Weights of a small image classifier.
Model: 24-pixel images, arch preact_resnet, norm batchnorm, activation elu, depths [5, 5, 5].
Rows from block 12 of a small image classifier, named by matrix and row number. Rows with one number belong to one channel. Each number is 500 + 40 x the weight over its row's rms, rounded and kept within 0 to 999. All counts start at 0. Numbers have three digits each. After the name is the row's rms in percent of the matrix's.
After each channel's rows are labels from the 100 images, of 14976, where the channel reaches its highest value: "top examples" is what is common among them; "lies over" is the class under the peak. Only what is clearly more common there than usual is listed. The data: small renderings of single solids in any pose.
# convs0: first 3x3 conv (model.blocks.12.convs.0.weight, 256x256x3x3, each kernel summed), inputs 0-255
# convs1: second 3x3 conv (model.blocks.12.convs.1.weight, 256x256x3x3, transposed, each kernel summed), outputs 0-255

convs0.214 097:477485464525588543483520483478463448469483495465419499550540483488498585571534525590532586583458493484537501510446581511385522471466571518435433498480465473545504469455545530365502500504529486517467467509464479485545556538453516494520488547542548471525511514475506520499497536527481489529504509512514498508525508549501591512574482524521522526518530492512476368433506494553440535584497403493519522409450490473418530536424570469493489465495505527494493513546603485486481505486532578470533537499518494508476505505585574528524535510512509501471530530533495487474525559508556501506492521516488489488493532513484495431501436497501596533542519440591491440451513507505537506510558431537500567490521485530459522566539482495508480484517507475593468493521519502503472500548461490
convs1.214 119:494515530527475476502488476466463556508452591476498472459443485456490501490447458450519482520446523506567501502406468511583439505505454474480506476445448570534508533489443478537445491473507484407479474449488502435401414515471439468498487513476400459471493412565541528426450422419548504506539528428536454470470429528453558513465515563497553470479511520471507460480454464499569465497488477509510451484540522443511458507471560477518497516468552466539453416440467429492517499562461464515505502514452466451480508425515468553506443521532492488495480487467568491554481480479499480476469573489505490455476483418524509527459519535394528457534501484465493500513513412488565444484420540443518436508522498476520506431467538565513517495540507525492474529480527586478503551476478496
top examples: octahedron; pyramid
lies over: solid

convs0.120 088:476556425514487513505580521483531538537515397532499467506512425509479485492456503545494521492476534501552483543461567505526452528487515482505444512508457451468535527499520534463477493497516457474445491512482508501446505481507489516529542538540498553422510482510470541538509496494493554425508457473459513464532456459459421565519511461524581378390492482534521469540514551508526465493456493598537587474488426529499478483475465515515439486484438496465481461489482512530481517499520498552538429519527512429495517533564537537549511475472467456515459469455468501474515497576581493528591546461373490475382503490548531507498504515511560439503513422517505486516524544438512479416458469497519563562466501501475522530473552414537551555488457546535513540489469504603535526559486474
convs1.120 086:512512534530494502481479466592535515550438501547457509524530542496425552545404501519476501503461379503588412487478537583474541510466422516467544441531477465495478488486476495523500496488486495545542485472473507477493509503425509441499463497466514528482467481497443461474519522552571518526543492518539565435521410503600514613507469514474540485525507433456451474457571451485463541528496482439510488477522483535524495405477438473557499453511550498592563449543503494501462508513558569523478431533416495481548522476518476581498471526448452525487544507528470466519484473485477484435478452548490495487520479482467519536515411454426470488522538542548426477526512410497511487523500514471488437477539449509506465476494552532412484472567525551486535517504581539490523522486517477
top examples: disc
lies over: solid

convs0.135 118:497511500505509469486524518495555512575504469537508552456411462515535449450496523489472510522415486471468483469431463515460507533408496507497486504500503457455546467386455547606519498544459544446438545514474473472514504483506510522500475502475504434473496584514539530480485517470457533547496518521492491526477481471538419472496491455484450485491459530473436454537421479465488472509444463473433568565490557490442488522494468559442498505445469567499437474464412524533414504473539450523532510442518446497457511483395362533550510500453479470500482446494511483555554480490516493545529476494517490489436504446498465498399429475469406498462493470496473498489494468459477476453403503463387499534505482502533505449489574505464511521519490402492487435445469502501497475511489492
convs1.135 107:487467602562502548503493512479461525534509495557457490553512557522463508431625451524479490497519566486486480587554497535467503514476475519557479495553537451537498463512554475515510525494600478498492498545526485501522499520457496493415528475527557493498487519518450527537502515514558471435514517514546474504545552539478456459507459499487480510473514516461476459441376574484466497467511503500480589515552411520503524470494445527498548525488569549535488528565521573477531444492471521455509471465505507538511496483547449418537565486510471522511502475472474478487489494534557371434508514487473514486517506497536485455484523482535553443528488463562573517522514512525440517457644463562499628497484540511500478453419487533482523515576512484426523473496444471464522483475492582
top examples: disc
lies over: solid

convs0.231 083:478468490461600516545534463490472504494454503529490471455508497528513521484431456508490490487512496470471515523468421492461484502514496546500563443496440484448527542477512463516495516466459502467542465522489512433579523506485495482501503528581488491477520552500510566481452503516485511538500432465447541528504509422553482521430444484484481556489452363463420495546519508565479460493505490499423457538478584508497468522482382505513487438438502483536451485564512551518449507487467450546421454580517532540492476479453467541522475468462485490434512422450432563469512488492502515536410464515452551466552490556500496475422448521479467511500531408504487515539529468565496463554509505503457467470547532472520418496522492517473477507570525539492467440455536461539508507616453384
convs1.231 064:544465503392553508567521491497504434520501505475470518488472547550564441509549531484505561492523512502489485509540466471549539615407436515473534469518459505509523465526503483530516503511522548518533496467555593560519483491586416507535493472461521587555484508496511495469480487555516472502447501503481527570515506478406574541509506490470427514506526544516510502547535515551430437505536553535446454508533513496490490481497477496469515509459426538464508541479523452448492489513435570509508486535488476451478516517440476394476499573463556602570457547510478526586492527579557492509523476513553522529562498475504541510506521474434504428501516514515596419451519510493479521442513531441529564533478525487556488520527470441541475578444443511546456526562479539482453515536485539
top examples: octahedron
lies over: solid

convs0.139 093:491477534536558478473543417480450529517535425524409438492501454544498480478475463443480532498483452463441440460470495476493510476488439518458541500546576491436524492509429483525507507598472475448443445543408546506456490513531521490489511510544484505511505499482474560516436479514537482494503461417487500547432498536526492426383458496509500472446457453489589341498524509489446488482530538471453505494529505497459577458457414507525470535487514502430477455451483501499429504495534486496488512474441494558453489537505526488508550473416490523558521480504475533478532474486482479483460515486444492520462535446481451405522456420472565415571471404530490466493558500490485494466524569513469418463518565517449522513528480447513485500511465513508477448530515514502523542447489475
convs1.139 084:520484546525468498455512443520501478544486555596606479436454600521458445520485483511469486490465553521559470568507528426539482489478487507503439524595492430504533583506539452580546512504461526477505513452498451411472430632483472495529508488466542506569419583509469470562511445548566503508548479524593505422503514543442527486473533491564535443502476511471498529457476576532582530485513472524485475456542473541508493525433489549490537526511414566426453481507442486535517490572483481512477479528527496529513468492472497537488512511533455502536535481460510493507441488448483482483476577564454546502525469490496498493529522441517506505517555554416512529530492520612475497467513484509483496450471463526483449472500486421456496508533506504448469505520557536485506516549462484
top examples: cube
lies over: solid

convs0.125 091:513468540501500454519507460521520498504493468462463385464514516537496448519392517433484425469514457527491468472538505453427484527507447489493580510481507475500502468543487434539505530469495491497475450418449474464462468452489477468528489489509502472482491517474505509532484464559495538447503445485528520546455446508529539439491468535531486540543521535484480518508504532476496453460533507493429500514533469508473548541489497484486449510504520535413499493498437492514494507443564551555536495423510443534519524492512507550506460475501492478525571485424550527516578523454452507451422455516507455492439512482442432383491447482453500419519553544438492481513527458515452443438523633557430486443469518515464496441437501356495477501489526465528519459625481480473510445441535525
convs1.125 087:521490543548508467508470532526498528503518509537538470502465548505463507477480460567496508580478475507475566491499547535458510558558464430467540537518576451453492482450533488520477465534475492463514496444464493512545542531494506492578528496475531549497539532551554498536484538472521510524540466521532519557552553506537553508472541474530587564587461556533526512460491577504527520476482484455508518492569469575466517606444508525535419502567561470515494532446429460495485403449498518514539503521569516681548520502416541429435549476476538463520532527510556549440530574489511525464574553503490521534527538447470486551520491518479487495495517456495531501530506589506500444525540504528503489507499453460455590495515462411479581534495523501456503471547519530500522491482545530
top examples: octahedron; cube
lies over: solid

convs0.103 094:515488546491433522539482474528488519514517538648512521505454463545474542353432516527532465510543490496501535496507464532536588483467486511475456485592478497530516500422473480514551471465538488491504512492567504492472472449486485513508507514476529509564487532495457490474566497522475501479500476523478502522437522403631445469554510435536502581545453510465488505514481462535465450471485516508553512527583487510520457559510467487423540532459528556471511514471465497540520509425470547508524557502468507410500477507525496473514492559508481477489515425551503558474608545482508494506514446481461514525477532509553494449419466472432429475524476505448539521500496462509475494519479638542425520442515460478461516507437499517584439507513503499451528493455437494482442500550445477
convs1.103 108:552465449464452502529480527447516526473524517366561457479467527504534538560509461427557538436530524484517528475497510471459554459455546490475552448462437555545554514508456465512498474481501487532516486497462473459567604518494355469462517489537515536521499520454549502498415527423480537437500469514507468371503484503428494479491481493454477500439492467522465492530459509435500491483479545512527515477527531384491480520542454461514433511465513539482444473484487458465476384491614598519461553541436502490526494499453468407513486531500533507541504534483509461520476491559530513460479498540478475555488507513441513471473593495449492516471454480480501576481509478426509487455542523462531455494491514510456484538487506451422495501464482453535465497529452468477516464487471472
top examples: twisted bar
lies over: solid

convs0.70 132:492448508530473498470514443494473498510505500470444538486458388540474456397425521530475456513520410574405501460518607530492503490459453530494501407487476464469489456471462481462551521496525485484487473454506452466487515475463514462528478456536509510462429491488511575510533512496465549507507447525485530543448486406531462486421514548480475462538435527474482455425471533433496498529515473443444489552460483491471438463468492518508541480529531524439452514467444514488512524506533513486465489436452443510556555480478526571496485536517488548489524444463517497529536512471535512512514510523536499496482445542538473476441464479457410415578518421432462505451527468504491470456432543450468422471557536502531493513463507413467491492532550420413474496472522522512420526449487412
convs1.70 099:575444548580469504520538517483551494483522491431628535526455542495470556495547469468456503499466596509553566506509568449505524533450532488553517475485503490513504489512501465496493538488589459461547498428509568475516454488539483469477511511475539497539480515469484429551448520429506481541481464465504464414565489493420589455473501481482480503538466499518491530493527540465547487490527515497477578487525518499487433623505488458477440499526475537522550471522440463555509528513483462535478505570444447524520410497399426546487549510550503513510486524431509475527465479417527496514466526513508480497464454462460539479492561533512518572476535508533448509522518577546474446508517491500593504492481502546451458500531484403486532540629491470497515479537558508456561534517497480
top examples: disc
lies over: solid

convs0.172 092:530547464524590506479484503571520549483523481486595440430504526475538467473570513521443475517587525539481530512545484507513536550464519495552496493406557502487530509487483527452559527507501424475485499470509490511528481535598494444510465454489491460539514559531502521390519547553457524491504498589481507458519516486472537475535519513486421461556505522519459540510531491452456484470528531553493535463458516509530437521464525505540499506564547494546476505512486529502549500500527459522522476537563556493520561479426478526553547441516478578504512528515468512552559527469556555549549464526510529531529472524572514494477490517484426547469517585575531475497509527493569541488509498583495500464537520544501369382496484420529459551560529388537477477496526507579489536494456495
convs1.172 094:391434466467505487448458470517487481499534483509412436528538474467525590467500489493616515467469463531534490495427434474483512503439444457507522513470494514480523472548501468483468498522470484436468546488515516531482477490474483509478500482477422446464439539483475524297530517493470481458542489449395574445525465529527507494594449484507524477488441541496484544497501452441520485512499460457465474532516522496459498493466466498466465523501548470484447473532526556465429561450530491510436552492481492483467466483459504585484531458480497519489447496492494454499468480570433534489480467445502525420486526476491478568478497494439459423485507416510513441472483472476426430459557465478442565464475513454481524470487525615477493478511497471481530466474482483506536526502566507
top examples: capsule
lies over: solid

convs0.174 102:492553486515544444457557439484515518434532499564527433502421507507487468481454516537517467480488419546390470495468556548479440475508442487436485442544587451424515466501454423506549523493495400410480449485478505510452471513513555529536486531479492470512491506522485538480502508498476569440512416478474508600504528450559460417476449464467491558507417430447517502492546510443469458493454495494452532503537506513476560544469447470532482506469533547406519538453490483490504528479499468489406454520594501491476534499507554511498480473521522494416456499498524491537519553487526516510528514468457507503458541547537452428548436476521554410527492525486476493440484462541476382526497553505462551501467479479505456518528451468450511511540530509482504500551491512503486492442443432
convs1.174 101:445505549528502529510498427557554493477499481504538536542480540536516491511486550456448456489500580460484522455420484559449487509540498500566543462510531477536483363503498459453464550494481525570530519443559511523573500518443622525462480493555542542531474472542547468515493455486543484493496575478537507510484457509513516486565584535499517546546489496484551589531512521450546501453545508454531600474530531554545459472466472508510474407504515564503514449499472542475473581545565521520435485461471451504508456509511489530612517550440493561521481523549479470529466486448539561499502529467540512562530510508422490513497462492424499482532495511507514516529493519491613459478485537444495437570514477516527413513541533453474502458494516535491528461428564546481488528518462449
top examples: hexagonal prism
lies over: solid

convs0.195 094:449448580496516518451530490526528453496487515517505440617529457483476502527484530493565502531494579489500541482533520447556516507484535472638525479452499557489514523458483496603470489435517550495448461436507504441550491536494388488519528482501548484493391519478516478482507478518476442514498467493447492430539527488472455477468435474487457472501521498451474555516491515552500460499490506464458524414445525506566469462480464473500458462498537527575528468530489527488483498510552560494482477530543455481539494501564543541496542481535444511507421538510510469462519477600520481455411545511503435502528480500492588417440524515492444542515514476570522497533481562474490520477517435531452518476545554527498446498516475487443453505453413534420472458529497525527506592457445420
convs1.195 105:464507477518475482518522490495488491532504580566448455386486406472530456510537526488534480464522371500467585547497476490565472450504516465410515443504475480455479468461487467445518493517414466545469478496459491489424471499456456513438488460592443554446468494487508467431457440496482457476466528446388541455574542563484527522486478554427499508465436509468497522554498464450451513477525494548470478469519464466492469424529508501555536544434476533530457466508484485457500534485517494485438511463452499456462492515450459474536505443544511521514452499469481487574514489445515471551398511469472490506499534541519492508539493504486480439497493485479498469446442411417434449561463529525529518446512509477423512497504470586511534504450548432537527487483494522499479530461531568
top examples: capsule
lies over: solid

convs0.175 093:489481413507498531440537512468546515588531547525484459509413397493539455534531458474498504532511554573461491488493569520507525503448574497451524478534573488518474457515510509540450505567488532482480508476461488487434490464514475504511471530502495459538488558526527556566458493529521572510505480478435515520542416520513438521386558506460510445470480488468410501521461503503471508513553514522472538532597438439513486529438414556490520460464466480465485478478472507502528508480488469540500491517540519464449549500548481468615449502477478543553611497534534432567451560513514538541585515538575458506505506476542477522577472494526534480452515550461487496452480457568461512528457543486445551552475518539479567537449534544455547494553535493517525470439458478533565477496504488
convs1.175 078:464529560499509503429455505511463533538480458514442480571545542517482584470447465537473478492476492450562508531473484561371513558463431488511482471434509500483489451514522537580540517541541510490543485490482518450446491492536556506409463567499480478479564437506495517459537501498503551467482483540581502470520460544541490468576430559473548511521541569457520514495432539481486540510465449484493526520507468521502516504537498484489503491511497552478480496493499600545534589551515530492533491485490448581516515405560432487448504505427392542491497470520505492515495487505454433488584447505513478536535518474570455487468462395457498472498539467442413458552533505476567533473462536473448554497467527513501507432498511444441543437502483505412526523523456491531523446503485546
top examples: disc
lies over: solid

convs0.219 073:506487542515471484500416534533447443560482470579512531505522487558552546524492452515482508463501554480531505531484452476544472472569515595494470566514440507495535493429458476529551543530497494445476468526459547458469534466470479543482504523571512501486498540497489489483467432494505601481507487509524537531484484420478486564474525544477414535483480551501578459569434504424494551493540492464494533449487480511536495463426501477452545489512519543445557475514525627506560483502496508496508562552454551444472571547496481563509503493492465484453517507539551514531497557485515519551468422509497457491515553496500567568430537461513457511492507483483481513589507429511469579474466423494564511552505573516447516532487481409503415475482577452457481455475491500429475447537485426
convs1.219 081:569526450497506575467515541518454493523471478477456487507463505504492480544482577464514454462518551531457473508447443482402520498604480517508507464480494551512446487487501535504525544460474487523475528491480480479453384479453479528409524498563505433560493477493518492471497535526550464533456427504484417539488461465548506498503408442516515540517455471536582449538473580498473471482535497492473552561583458468496450523502440439526503552555499535541526517448452437536497451503588518498511503461482491384495505496478502420415501472498573529509511570458495474411538579625460488525541507469493558474513510488476536526488481546506528453469484534460574512451469538530514426487499444442518486464489474525467499562451506507481478531478438492527494502447451497499462470532467449
top examples: octahedron
lies over: solid

convs0.56 086:517509553471509495483579424534505455490537548496406481522494520498508481485444545482457436557537494521460509551453468534526565408585486510507511560497524524539487468431452495500507449448543481436462518525481508480581497559507451517502500450535423445494510513519501486507594492545446494535496528457479494540543512447479528508595488533559468522484425433463576512472513553546437490463510461488474473498515439464472490517464541444551627487535524482496522511546436511481481515497519474525476554529598456469497485482504605542582474474481512470420468515578506509485538539489517505541467543489445475515360542450540523484390447587529468493507456479466491498495484550525475473521525470517526492449453536470546456521532468457465460507493441485503513502554551485503490499513463494
convs1.56 091:478457424448531478458470471444491483490454468483467448470457485469541550491537500483579483524547489449479534436470508538460552407491467471502529532472570455523521474505496452538507554477513550532532506478528482518522488470557424486420551420479440506530489427495543492354515484488493505493458556500489520446557505576465535421471465496491481565503529456552504497531458471459540483463507532456493445493515454481504457494477446508493478530504544470439450480440529510346464489455565511477477578497456519508508517454492485447527447440515557451520505465457502488505503492514425454488485556423468457453504479453497500501471605453508483445501501521530513546545452439465486561476531489456424477443495455471495526478511575548509485563426532530499475486501479513502508601444508467
top examples: cube
lies over: solid

convs0.101 098:500549491471571443476528518492530456477488519498477446597493477534543532460516575458474505474515503476421463469517509539368443513532455476444461492508539488413421477522562506539487501501498539476507505525489486490533517477494493469517529521512518538443450530520522552528436487519521481411504495521473513502489468552549455480462475501499429464443338462488541490534471522564478507433518501523460514415530471522466510527445481541553492515495523462423525563504458518493519517457523473536499476482485520437514524504534483479507503528484434384529557470403518450503492452438522518522492506479554462518530507426558473427448418503481457526479495460555527470384571543509521532453548606559498476509532467518567449556469495466498439510543499499494535503478507483525456533472501540
convs1.101 127:485524462533627480516478395505474475487546500491507461469455576455458495532501499531477497504488590509486535502533455520577520500469563495559550498501474463549507490517488490479502445503521470456476515434526491545602413523573449512552476488487443497545473534471497527517585468614514485503543589465489499433543465547417482485523509533507542501491497527577478437492515500546510443498506473497494488468465511527506506566460459494412476530526462472516440612467485537539476499480458501539455497473495443501499496495460494418445560434452479511506472506502513509526525508505576526569468546470439455501522503453565478494470562556468468470477495451449520468636487495599470524478497475461483508481475481484508506530529443547526454517494515473482493457536559599444489471548494449
top examples: cube
lies over: solid

convs0.143 101:531515461519491501519507548487524517572551546524517528497485478548577500490477482489508511532491517508462488526532434476492515482520484536567588481581557518582513528507495453645465454504486456501547506449487523478437437501527542485526526488529534524524584514507485446553468465568595450529502448447469479527533551451464478533457463533551422565542503487475489482486578528519479481525443503519490481500491504546451453497478440493429472527490489489490544498568513463518442505506483482465368482568440500549483501555459445431470492465448525518463521498506526550488536484517501472456450480522391472541494483541529501489547526522487486438501461496511502486548517525557460408552484493483365459467478516483514490538509476541437443492527515623560534431465516475543508525444476483
convs1.143 099:483480486488471444491497448465372461521489610486473484441515510487497493534559515484453520508520428481524493426512500487541447587466470459392452520543509520556454491461505507517403492529464485514454446510483532535443519535521386514439526504490473513536506486465488523478465485523521461464508513500511491526435550586466522581517468546512587468496533468490483452486522503479534506445478435441548526473483506465506479567535469522476517549531468534450449483466524396503497457538465496506538458544507538460475491414553527442429492480526531489519510467535464515484432498527396471519487469496525536457474429499509478519525524432496521463516454465562587489465515515397496528531511478481553530511544486500484546532431541551553537521457496455569460556522453530503510455571508585
top examples: octahedron
lies over: solid

convs0.166 143:516476518452495490518473479498512475532491506468484506487465500548496465514526455466496445556501544492526406522474369520519477444500585547481543485537477510510522519502499468451498485496518491522510480533474539507514508564575470430531527578503517548539505495523486423505503520496506468475502483518485513461565551518520460570493470550514472508498451516530555509423453571493505503470528483514507395469540496487491457470505454522476523489638528479476466487449458476430484505511531523568475513515487505472431505524341486478475512482503512504453510514457422554546549496482429520416389487507464521503426473473517494529459484494468499498538456511540526510508506554437470439547511464501375526471538435465466513392543461614513519462500573493502525523499481484457538466398513523
convs1.166 123:454426542539488472476489425512470498524573501453486524475607518508533514469495499541419503493462482516544509485591491478552537448505552513467499526522539487511505503510466451484510497533504499531514481510501462514455436520500517498475465505390516497586435516499511483451482486444439490485512461515483446417526529527469514511496488508540568493504514470487455507433502499525480521490464448538490528556505501498525596507507511463476597492532485495536516437447522394437445412523493495504518472463506509512445464551427543508501567495538497511489518521498498567440468499533512464548448528550510576520487464509505545443514588497629526370504496493522478568496475577503444503539479466551487494497497487499504558386409499381518518523558484470456523456550536495494504488505473579
top examples: octahedron; sphere
lies over: solid

convs0.240 103:499515507473465486546566468514448510496461478493530432507495505532499518483438454530513489483516497494468552534508459467482505476526475509497430571460492495437442529495513463645526490540533475524505511491513500483479466416462560474521509563524562459480563495497495451519455560494567448464500453547469485514535554497500526521381519481505510451492482505516533454517503573481500448482448450532593492538572516519545443485518449487465457421457467526544484540526465470520436523474560484481471515492533440411479453528475446484513433445477545547469530448470520464542470427540501520615564439464438426497496508514464501535565538543524549482480540482556527516481487520514446490427469483435385547532461466472486483463476486508552558464506488493469461449463451547488504478474601433
convs1.240 085:503501503550429545485499533571517493487552528396492554508488540488568510544484539517456517559522455477454433451519533510488532511436513519538539437508517517659549567536488458536554511455470443437478456471462462538440527494471473462479484529492530541563475436491494439460462471491524558451596554570498497531492460468552540507593494512486504490502483555450506570518534501472549522450576492473496511493526471493611515451479509447530475451476469481539550461561520558550526494504514537467537447521530509442549504528513476488488537507476493572492487521528413505525483481569509461478454454552535448504508470518471555540473523450498488524513536393500478579461490519478486456584474483438484475553512516511482518500507470521452524557497552533539546542525504411511492508582501560
top examples: hexagonal prism; cylinder; tube
lies over: solid

convs0.117 088:498522562476450514533446537552476421524426515445482552514466552553490501502434460434471526491448490435539526531505490499566476472537445559451462543532493454502558520502477475461482481478578544499517508447462536536521549510497521475519504502570516514534531533490514466507584502509590477462507460579550508505493484553517465546438496501562537460436547563514561506516469567532536459548491459495511512483426477498511519514480480471453494514602475456570532547460448463478541497486404614518498496447397421481469534519492520503487534527498504543440537466489495518509532485537482506488545560533620473532477566488481486510448448492485468431482502455524550451544515481448470489441555437520468508486516460547547544513491535447511446496519542530602471529510516491504444441445501423
convs1.117 101:529492488519510538485519479500487496523483463456547533482500545471493432513502419543509493517505492495541508481523504506509529517487470509487444507513450506529509555496484482528567492498436478506447447519520488451500387508484441483430519537504478475474466518506470460578489472519517496581512464458533469520486535514452501522508500486528532461493496381519533475532485571468490490493477466507436491600597495528521490563499441479520502544539580476641459526500491439482479396561491470531482546488483538497483502493576539426418440446484498504450499477448457554486516504469489403601505472514525574490446495514462462560433543527478467421493567455465532471479519561487428559561450499436498463526492480495484509503451561477484481571502502463467494437569443572471463455541414522
top examples: hexagonal prism; octahedron
lies over: solid

convs0.164 117:480430519449518510566508460520431473416539558481517459492416462499476447478408483524479470505562481503513490448499498500508551473478471578528533502510592509499441532552464503547541502475517507477520423557494399547478455445462514392494548517472542528458482547502483463441511465460444510532502500487537517508465501518496513503393483527462500584549499481480475577477541447518496418476451477493428495512445496567497522545506467512547516475446482509398435525455474423504517503461494518462500463456407483495529477451475579479437547485530553472506562483454501520517485444444491532530463528484545489512508462558482514453481479475471581408532478453475507455408533436540427559500565509480517465472463491503519520478508544403544465500488479552471482495536460503503486474480487461
convs1.164 136:537493513570460543521517483548484481442488524449508510560489549555514554548422519502473492509498496487543499494496450471471482514414526492478482536415564456519538442502556499540522486512411469548536551539572448559497611505438528483550459472502552484506502499504504506598529506495543537527508472541533525525526502602477517508511460534525395547500474428462482539527523542469459529522515518493442557534495511471479533486507457488419530462531455500536519471528480534499519539473479591454523525481502537519522560544491435544474562471363523532468568499541455458513503517540491528440531478614490571535514485553511513387492497492505498474510516472576521574555539456531535519403545538482506560495465538434515443493490491505471518526453480448504515484500451472497438512543472528
top examples: twisted bar; cube frame
lies over: solid

convs0.53 169:517520496503411531497489557546571503561499475439516524464402487545527465488580499517525477547462568486492481467493465499474504512511534537531475551533525490450522496460496567550522523517485561475501560520462519515498494541534499536526472556480473519499481567500501570436523501437455555532502516524551484505540489523522454551580537431510482513512456525490429526469409507441484498484542513497561572542544496530523456539493531535509528507517521601532523507537437544509509500524606470518553542484510460482517496547443306584534523508508464480481544508557518489530572542519522477577568519480519516504416521466546495551452493513501437479473513532539497485515476516511505556488510507528483516523531491548500464454474524515442480559549508360495516461512490569535513444510448583
convs1.53 132:519537550520537535521465518481429519457563460449445494593533501519437466482538480512530486511482502470517497536481469512420504501513528458567450482519521459488510475474505518480480450460552515477499470547489451463464558473499439491494503500523458444504474448504465551428529515467559482521460453485517481470513517519494467460494408524480457485492480564499464455398351529488459473490459449507521569520497489463503503440509498508518433538546667460512438517460553621491464448532451518446502468506487494500496553432528416485460476511445440513485468466498450492533506468530463506390519463493526490513510523480534539489484472515524495505471499482502474510473456471486510536464575507488522595468455506444499511461432552609431514472510491439441533526473422492498480412491513496
top examples: disc
lies over: solid

convs0.255 152:526534457498425486509499487504482486472522506522460485445469448492489466477544534492490421446514490478481426481566486505495445521584575563442506545517530495454497449531468444501573500487489520489497480537515572564546463528529408537521475506510538491472583533513501513409501538489538477453504480470499496471426575469560457475467540504606378449538563460444533464495457482553506484523502508492538492464462480546504548490536502523511513487493554525549501559478501549509591520478550466452465481435545488498524474505404521535449464479532532481475456523537507603528577498472464515472487538488507463502560514539520479486579503519523460423513480448424499479473520461502526464530531521576463464539472466489471451492504487439447521522489461512459481490681445463508482477484490463
convs1.255 119:541508540500525497475530531480526435495504439516567531530532474523493517490423514517518453464513444460492459476474496496483505495671531512551536534473518446481516444483559517489509505503471499492516528480466450517478444489446570608493558468473442479575483532486512462585565509509494525488497578489462442403531513516468438482499461464532465485517514477472508466463490556592536525489491499501503473474506527538480454434471449501513409474500498478552412491527482529578512436523559481548509526530506471500544490432480476540487442472433468494491494505475502508517474503423508476395541564477478447547518458556450451547529527521545488586497520482537493473596430521548469572466433473479504380521516543437489505499507477472438506441448531531488582505500512461465481494463500486
top examples: disc
lies over: solid

convs0.254 099:452520507449492460467485478498454427487494577509472499527557502465458537506475447480557500535476572475418518540591489528572529512461523449542474547499573495501507549539516443542476546475527477439555512417566491463479548537514570469517491550508510486503526508514516477508495548467554472511509530545468504476496482521511468497407581560462503529473503450491548441520530503523510520546473533493524558483554536530513504466511460502480529459489425510609551529545520458493542521561572440550471422562434440536511510528530499530459462549469466549491478484540476499518550565489486507505455531468422530528458543505522555533559439525575397482513428423518514499510493532434502483496506415496399503497535544567469606521495441522530480463541458502519499469500483511509498520442562426
convs1.254 089:485474515492496465484501455491468449503541523568438487494483484412541495509550496451474495492485438462572538471462478523494509506477456513499523476514519538453487548493441465517589471515583459512495460413492499467467425479422416522514418509488497552472481468496528465560473460566319450522517490544390586462499499531471507521519457577471491454491456511498493496523458406492487572431514505506581469495518475473495494455501444495451520467450503530533459516463547482501491578508487507521524459533517529469507469545486511510536508630558501529534422530463554467520471484519514542501446506474451464418471498515538467476468600524424527495502491454465477523432429510476494468490468501454481576517524473483474512506504487485555516509489563481521509546542503430485538465433493496
top examples: capsule; cog
lies over: solid